Rows from block 5 of the text encoder, named by matrix and row number. Rows with one number belong to one neuron. Each number is 500 + 25 x the weight over its row's rms, rounded and kept within 0 to 999. All counts start at 0. Numbers have three digits each. After the name is the row's rms in percent of the matrix's.
# gate: MLP gate (text_encoder.blocks.5.mlp.gate.weight, 768x256), inputs 0-127
# fc1: MLP up (text_encoder.blocks.5.mlp.fc1.weight, 768x256), inputs 0-127
# fc2: MLP down (text_encoder.blocks.5.mlp.fc2.weight, 256x768, transposed), outputs 0-127
gate.263 071:512541514473477478501494514501458487462508509486456495503520490477486494524449521449494489525508460539508477445541499470507533500498512497504501467492494464484495509506458528460517520499478499486519479467489465464467508481470486542518529534496490527471500472485447476466508543507472476537498542526483496531536495505465498499504520479477458517493509503505462504481528503503468469495540
fc1.263 071:518515484446454524468512463529462483482514546492472532454506490522457527467439507538477523521514506506490516504474489471478524516532451519533523486486519516472468513538491508529541462460447549517490484504533514494492492531525503517504525503452522462569501504506528482531508491523489469520493467502501541485470478487511516486509552535535495550498516490463490511511508526506520510514532
fc2.263 052:507492521505450474547483507513523498481467447507514514507521514498513491475497520472508500459500550495508496476498483525482508495499468520485491494512524492516511490533501490496485551481495488456496485496478573489491502485475523552486491526475444512529522470518485491460478529530497463500461409531478519488520538496469477481506454503517508526505508491486492449490447531529490507466476
gate.264 102:483477511503464486503518492495523511510484509544464444473490527534472507507499487511524516518498488509445451498496492496456519484558490497531510488465545455542491509499487516507536458510484495512491508485448466489477544510478495512455530520504519540516552495427484502513520475527461533530515461490463480533477464496490478514491491541559488495497440507493483457510512515511470475467501
fc1.264 102:511533512509498489524483482483479497488469472500463457468546504517502479524519521489515499516529483525516543505511496446498500504543550517521496531449495497501516524491477524493536517512470480487486498479508468523476538474535478502496485460437541513537498499485539498485563493495541551512475481498445497529511463518465529470510497533538510496514501544505444523507482501497498464501509
fc2.264 101:500489538491516501467495535501508517522509522467479543492494466487517497480502493498473528483463518485504478503502517539489494498482464484486535458551462458500528497518511486509494504536513472520525513528483532494514462482536531470537478517502482496479477513542473498500446514458464427444516546495497525497504499515485451499515500464473513522513519463514516512491489472498517545509493
gate.265 115:483492487504485530548526541491506509501496515500518444465455509467497514471495519501552508519526539535506489518490473487502525533484477488505532473506521495506551507431502429497525493475468492506522504463457516488471505457524503488479469515480503487511513540486447482474535475491512500500504497545467514486503508473506483514450492496537512495500526519492503451512522485498479506499498
fc1.265 117:506561478494517523508521494463510517494506492495508464477475504531473490471514520486526489534474522483473500505507495481469497564492478501471518498477503515539526520482481473518496496525476494498530480526491449517498510535545469482494524492461521539497536505460481451477499502475495530488514478530446477527519459512456478480482507524486512529465476478498516508487537509496521482534442
fc2.265 132:470480515471513476524508486495534540545489472460438543499482487491463469492528486469491498498540474508491525525514479529489527524460532552458510445535495526526500495541526455487526505482512505483481520479490518520509476500497493496489514514516476468525482491528490523500472530519510491502490465507477524446503510495519453486492481475531500476465520507461527457526473539492531526507479
gate.266 119:506496513507536513514520518475484473505485489475483488507507509491486472510468541508520490492481532481491558495482454467484477557493518542490484533523517548494527481501474496517484517457465497487489500536483529460486491508474474502542522471508543515517525506530491489481489471498481485484517487497437499492516485517468486487478486506508502547502506538459476481540524506508517516527482
fc1.266 130:483483446501470537428478482497521471538488472517495496528455488516527538525528487493474504480507466505507479484536522519500504487507513500492502531493493482501498520523489550490508515495517505515489468472516487509449487512526492507512470498519488489513503510480509510490495514486515482480519472466533539469443483482548479500517501510510534531445463495508551539486499527506454519484541
fc2.266 140:493529477465494486504495521518474519469491539542543500488454523513523500478487519512509527525492494474517469561489551514507545498479449484490519487497500440491533510476504489440487450485461465500489491508515496490519493508500515477520494501473495491483512523476460479511569472510469471479473553483519518534524523479490514535454529467494501494516505455532506515485531462502488477528531
gate.267 063:536473476509503470488509558543540504521528490467468518464516502513484456466520469521531512522502483515483478521462471474525498482492498476456460522493493529520491526521442496475518520528516519487522515522475470508484510482507492460483487530478500490486531529525470491547465502523489486483517536465493499501525496503493490508471500541543518464530514520541518504511501467491472504480543
fc1.267 056:477495483457536513506503474549492491487504482477489481492505466460462462469454476481478506488518473514470505488461515449482492470462479490499496536509511488511508524501483475499508529530539504496531474527471485445459502541488489518498467491512501516537458532529458481482530518511440463468503546542480557471507484499491497499502499476432531450473482513545520475473536495558476505495481
fc2.267 046:483501497495489511464484535525491516493481493481455527498468498534493485497492539491525549521464516486518533568495477500504493514521465482486454457503527452526450484457491485544521477459459477518512528476534528517483476485536499509524503496490483525527534487528485503505527497555469476502443487491527509520513554507480533514475509485507506526474507497491473471517448515462515482521521
gate.268 100:534550476503512521545541476529513540470480503498519477456504552462467491488496492487514543535514492519468536522502521450462504516489490475503503511503545479511541525457522435467524507494464483534544539500483485485501514451538482535473485488512518523502519491485511509516510466497509530510466520483489491519535480531438487505466530472499484523543487512517467468505510515508518455483497
fc1.268 095:521513500515462488510529530551481537462523498484536503541477507485522486513479531530496506490513498528494482457500471528504502492515475496470502532533508507540486465513521497499472492494491547472501511516512497473511524501491526458473448506525507479519499473503456497520520483505519512517487549491547512529539494495476499456506501472482502487509551499534494489499500493451541542521507
fc2.268 116:537531474478473522523521512502478527433465535514547450473493546492508505523480509510516532523503501537477491493516516466490477524509463458522512512482538465522497500459511483479508485485429473493510505477497480515492549470498494520485484496477510532480507460488451489495534510501527483530466528509520488529530511536493535515481533497503492518531499478546482462501509513497481480492509
gate.269 103:497515527510489491473514493507530511520450476470495530507538517518487501474445514486488525507470476518443530527489471490483471526536499525488475522494527474494488479520538517472483493474479514490542497486492465454508526499499493538468511493489523496514463535527505489480472480496468506534529498477516519511514498494533506519454493529501510527479521473500492506508495535456553496514462
fc1.269 106:544486532487488463489546490499482527477526466461510535495473474485491517540534506449500497513534484457532532522522475498470504506475512462539508451489502554524518486492489493502477504507493499469487494528498501561528520486506451466506496523543536498468537453517475535516501517473527457483509490523482467459485521501476453463511425482533513481512548486515510438527454503528522489544518
fc2.269 113:500506483513480508462513499522486495504510514467490485467486473497493519504481457507508523503526508505536541509504479456502479541525525463520472490480514539539483494500489497521500512467523487510506535477497510508477518494537501524480520507524492506489499489517492502509464468496548488504536508470531442502491526532559489548540498509505473519519485532495493484540433497479472461519507
gate.270 066:548477488489457497529467471499517540461506466472535516520527519517529520523508505521472516523513524551496524476458514514512526474507534515509497456520522472514536494495504498517479509470487465508492493522493506512481515476517502509480519496488491482470476517505478478521546529436507494472511493504498546532494507465507497477510479482555482533497464520458482466549542476517496527494503
fc1.270 058:459516476534512527542534495542480494504520468495467525505504538469491453454440444496481482521528523507462496506503487487464522504473544529483515485530510555452485480483546468501499500462541520505497475520457497485518490508454487557516514501486476513472499533494515544552451480515477490497496493496497480476486503517465515490458557504470460506530515537525498516476465485530483512498534
fc2.270 042:500529508451440543494491502443467501536464557528500513488500452495488529491533474490506502474493506522520517508515477512486514512505470492464500509545498527486498451484543481510547501455508502546517512481488502471456511490466514524509481481508539469497509524565462506498505498474523476503493500488491495518491495510515500491559524484503528511546513538489503454489492466501503486538495
gate.271 085:539498506469468486518498511533525485475471528501512494521476496472500478490465528500512488515484527532500477516518463469498505476536472470496513498501502494506517512480496476482446518503497516480547506503481524459470483465490518500492470465474510451472477485544495485522533503502502508479524528529514502543497531560481529489506518474487513545548513530507473472495499488494525476490485
fc1.271 067:492488479500529527510474476518467516472514506443463487506476535458456481469466480516470468491515519504500473543503513529546480483516497503474494444515502503501471502569480469497508530538473464487463497522462537559512509455495505497466499497509458485451498482475524560529478492521550497453449524468525508456484493526482509521534514508478516504456499526475508526485506505520502469493536
fc2.271 056:470514520500493513512480461510532504515497524496439516482498438515477516514507492491499467524482494498508502482483485512512503478502527491505499491492478480490473476527510499520515490483510484546527491530513510562503484471497517523517508483502501489521543543529460484486479480502483546513495462516495473504476509447537482484503505492509504487541557530477542507493487510501490522524510
gate.272 116:505485511460472481514478506545511476497525545526545509519530501473490512519500498497506489558497517497479515449499473470520493492487475508480527539503504497488508517455519465485489506469506523516539544497499505458474478495505486462504466532493527488538529510481471470486542482504504534480491521500466502544478483541479506479499496527511462467538480494563489466506508486519505503524514
fc1.272 115:503533456547516473508541461475482552521465481532514498469494485514498477461548517505510507501476465512507489518475541514491540515520504509521486490468527480506521480523455522506533467556477508542512493518487505514488540476496506530501495488498502538462460442471467488502482482490519501560483512448523460466498490460538507480483470484464514552494498484483496522488499486435509509447490
fc2.272 135:525585477492474514534505521498472522476497494518504483476468522498561512438513502489500518500456500526481458475510486495508518520502496525502510520518496486483531475538529477492530467518459484497514497507528552470517512465460525564536511489441516502514479467494483412494475478456493477522458508513515482537511522491493523478462518469525507518543522514507461507505511487463479494455505
gate.273 069:522486518459520510497525547486473470452466547498513516543485492463510508539466513500508507478512508526462488485444527522463495476533479477488512480530493512456512520516511477538530510483518522525452467459540483450510529480486535523488532493498492498518514533526506532469511511529491471476539466492448495463515506548509503504488529540488451490469518535467441525535507493526512479533466
fc1.273 064:486490532461479549511511496495459496529458492501500501477472496530549490518542488472502510464489492525531486477486530501485444543467475524515501492506503507529481536463474560532515478508531485536513508482514487460540473480469466483520482476468482480448527522470466464521482488460501489531505459475484489470488540504467480474530476503502542494477509506520487509483461530529477521529480
fc2.273 045:504525523475488521490507489533563523525488507465476538474514515474505513443538486448472513497496481484511502530507453484505499558508491484481509521552493538505470444514494484520486495495493447501522578522500514441496504493515525491490490474498521476493476462525495486448505483538514495519488454506542469456520533506508483472494455483473502530526511527505518475563522489481505537524506
gate.274 061:533491496539506510523528482528502477516507493453516511469496506490488484519533517499515476482499472513469491477533472526494527479511540538493469503548476544467491528500475506482475509490494554494482530478450472538485476531528484504466450522515511445465503528480485485521484479477460468539485501530502511522533531498483520538521529497492522465501524480475534470482472490466488507497515
fc1.274 061:525502466546497510501491468552536515460508530512468490465482515505527474511519525510505472481461543526545476533502499469474467498521515497487471484517541517509472478487505511495537485430515504463510510472457505523487495513544464501460506482514475462463465546504518497487513522493524543525483474486489515515490490486454499525494515521507495433460467489529488475514521530455514535529496
fc2.274 040:440515460470473468535500519491473517528458493485474541466507492493509460503468518460518497505482514513481553557477473501494480550474512531483491510510493508495483457533559468497530480510463462485533509506522551544481512458477490485535496484483509491507502483500449486502491511531498485554427508479526504500520547476518509497463528494496482518511501527484496473530500505490493494496511
gate.275 073:540538480511497498548538498502515543465466566543503479546534508506493473484493477545480516484524526499485490469513485521514477500501506504519496501474523541476481568527485471497478507498522489483497533506510509536464543514501492500504453455529510476450476479502478523527493485496466493481510546468498488474489490551510456512518501502520504515493519483486493467541481496533468530544471
fc1.275 065:479522514502502507482462545486497471463535478522488540473449516509511491543542492522497507446517500484488524513480477506491503530514464488491487530496499477552525545533454508491480452523517474481487537504455499457471465502495509485483464491473486535508483488509474516514508479494425526525524527500493482502530531548523464484476519535488493478478479467476472541495488534484477502504520
fc2.275 051:455481521426468513465491509513514492483471502493525529522485499458490523504492513505520525458526494507455483516507511457503463527509493525488530459519503522487505483467533462452487480446478488507480528484507538523517493498502513523501502519481504521496495468553484513495487547531503484517433505523523497526513565476483510502478506489561509524515495518507517454513519479485479506541511
gate.276 145:489520488524497492531481508457468502494480544530496463443503463500495507467501481505521504507487527486524486521481493472479526514482482492506489456510508510492541511451481448479493485463522467510553483473437525513490481480465477507500502525512479513527499506484455517496508471473527487502473495509462501481516507498489523487493516486559489486525526538481535440532525496489505483474473
fc1.276 155:496498511503456500495458526494478521479531508516450499474473490491534529524491454546497533513529510479513444464520503505488469431501550483519530500492529482485481522510491500513487537482493504518514491484507504477523485527501473543529485543498524452509485529536483531532453495465485499484491560529496541514498495454511504475522504495530467483562489495509497483480461496543439525486549
fc2.276 163:519511476494515490481485539522474440507524519535519490534529504510542516499445514490470505474445491475486470471489508495534471470518485452519440568464481470483488513471481539511481522554503523503529466504516459488502508524530522492469498494475521473479481530489546504521541490508502513508504523507521479528484483505490514488512522520475492472513480491505466574467496469501506512487502
gate.277 083:491534535488480529553494492493534521513542529460527521469487482459541501493507479556506500481522503482460483465503511500513474500475464488490496462495537553548483530478515493542536478508497529471480486494529469462503481517435466509514509513500489531576482468511452517547496490499499467507538505517506525506466533478525500482477473462520494447491504482481503450464500542509518511469509
fc1.277 078:478502451524490495543531498497508481503493497530471490503510483517471499527481488519481519486497508544481498502500508499511498469516472485488518513489530490510511535471513498534505531543549500466518491499491511455488545470473514539459476471503525539486467531465517496538490539482446503489480527521532487464471479534463493471527522520496515531520477543533509485536517514457525509537446
fc2.277 077:450497468475499495489482538493508498487515469525495544504494572500473512516484521474507532538499474465469514562483528479478489546506481518517468522499517486549491555454501466510506461451452478471465490508527488519487525504462515530505521513483538521522489518504504475512521502526508472547467472509502513484507466496526512464480533496505546521494457472486447476492497503512464518515522
gate.278 087:512545537487509475502492490536495463472484501521569470528511528503545518461518513533480527452515455502501519528473483464490489513530493485555513488476514490489568508508469478452515509520504494473480478519444480494475514489495530510492480521446482526510532520450494514495523482511474503472461521514487488487478496513472465520506501493528472480484504441493493540525503522476468519511503
fc1.278 083:512550507511454517506529455469485523472541508476471513515528506486503466482516494533484498505523527503514492531457518520459501483498471469505480479453524534495515530475490483502493523489468485507476500458441468508520468516482501492464500523500508533569490513476529518495543497505509518482499527547478472496470481527500472454509482471535531499523497489513494509508510514513504499487544
fc2.278 078:485541486508484514516536441543508527520498517491493525489463511506495562480498501512488511502485485486508486488516505534526496523515509515498540497520531496520518504528486489501518492453483497516526511545492481489502518498493501499494457483479489483467495501535460493457494494470525507543528463518541485512525562461556479471506483473470491500483484505481567477509491507499485527504515
gate.279 062:534478515512495486546487482454543520529471527508502473487515527476505510529520502493536491502542535459513470497471489470547475527475465501509520523540513470488490505502552478516472495529489517513476541521479468485462499474509529491515524483525500489558498513467461487510490486457502497484464484482490492480516462481516502524508465492524510473509509465452533456537442510464538503525488
fc1.279 061:465521528508467545535498440547511533507517479482486525466486470475488497505493471524511546498538525547550474522469468460518486509468461497508536503533475492491504474532499494461473466477521472474515501513516491465504477478531519466484538468500494491532514511516518514527493500525522482528456477510529535483538479477472482468498510519509521484511506500524445456476527491519524449530528
fc2.279 040:480505492524474489501496530498490516520462499472484535490486478499516518525455518460511497526497488532497529536502491530510480546498465479481444484522476473516503445492496482525577488483491506530481543505487553417499471456510503502532464443485474505487502499579463511488529504515490477489462507490525466510525527467469499498490473474512506512507490499499493475520433508481513494514513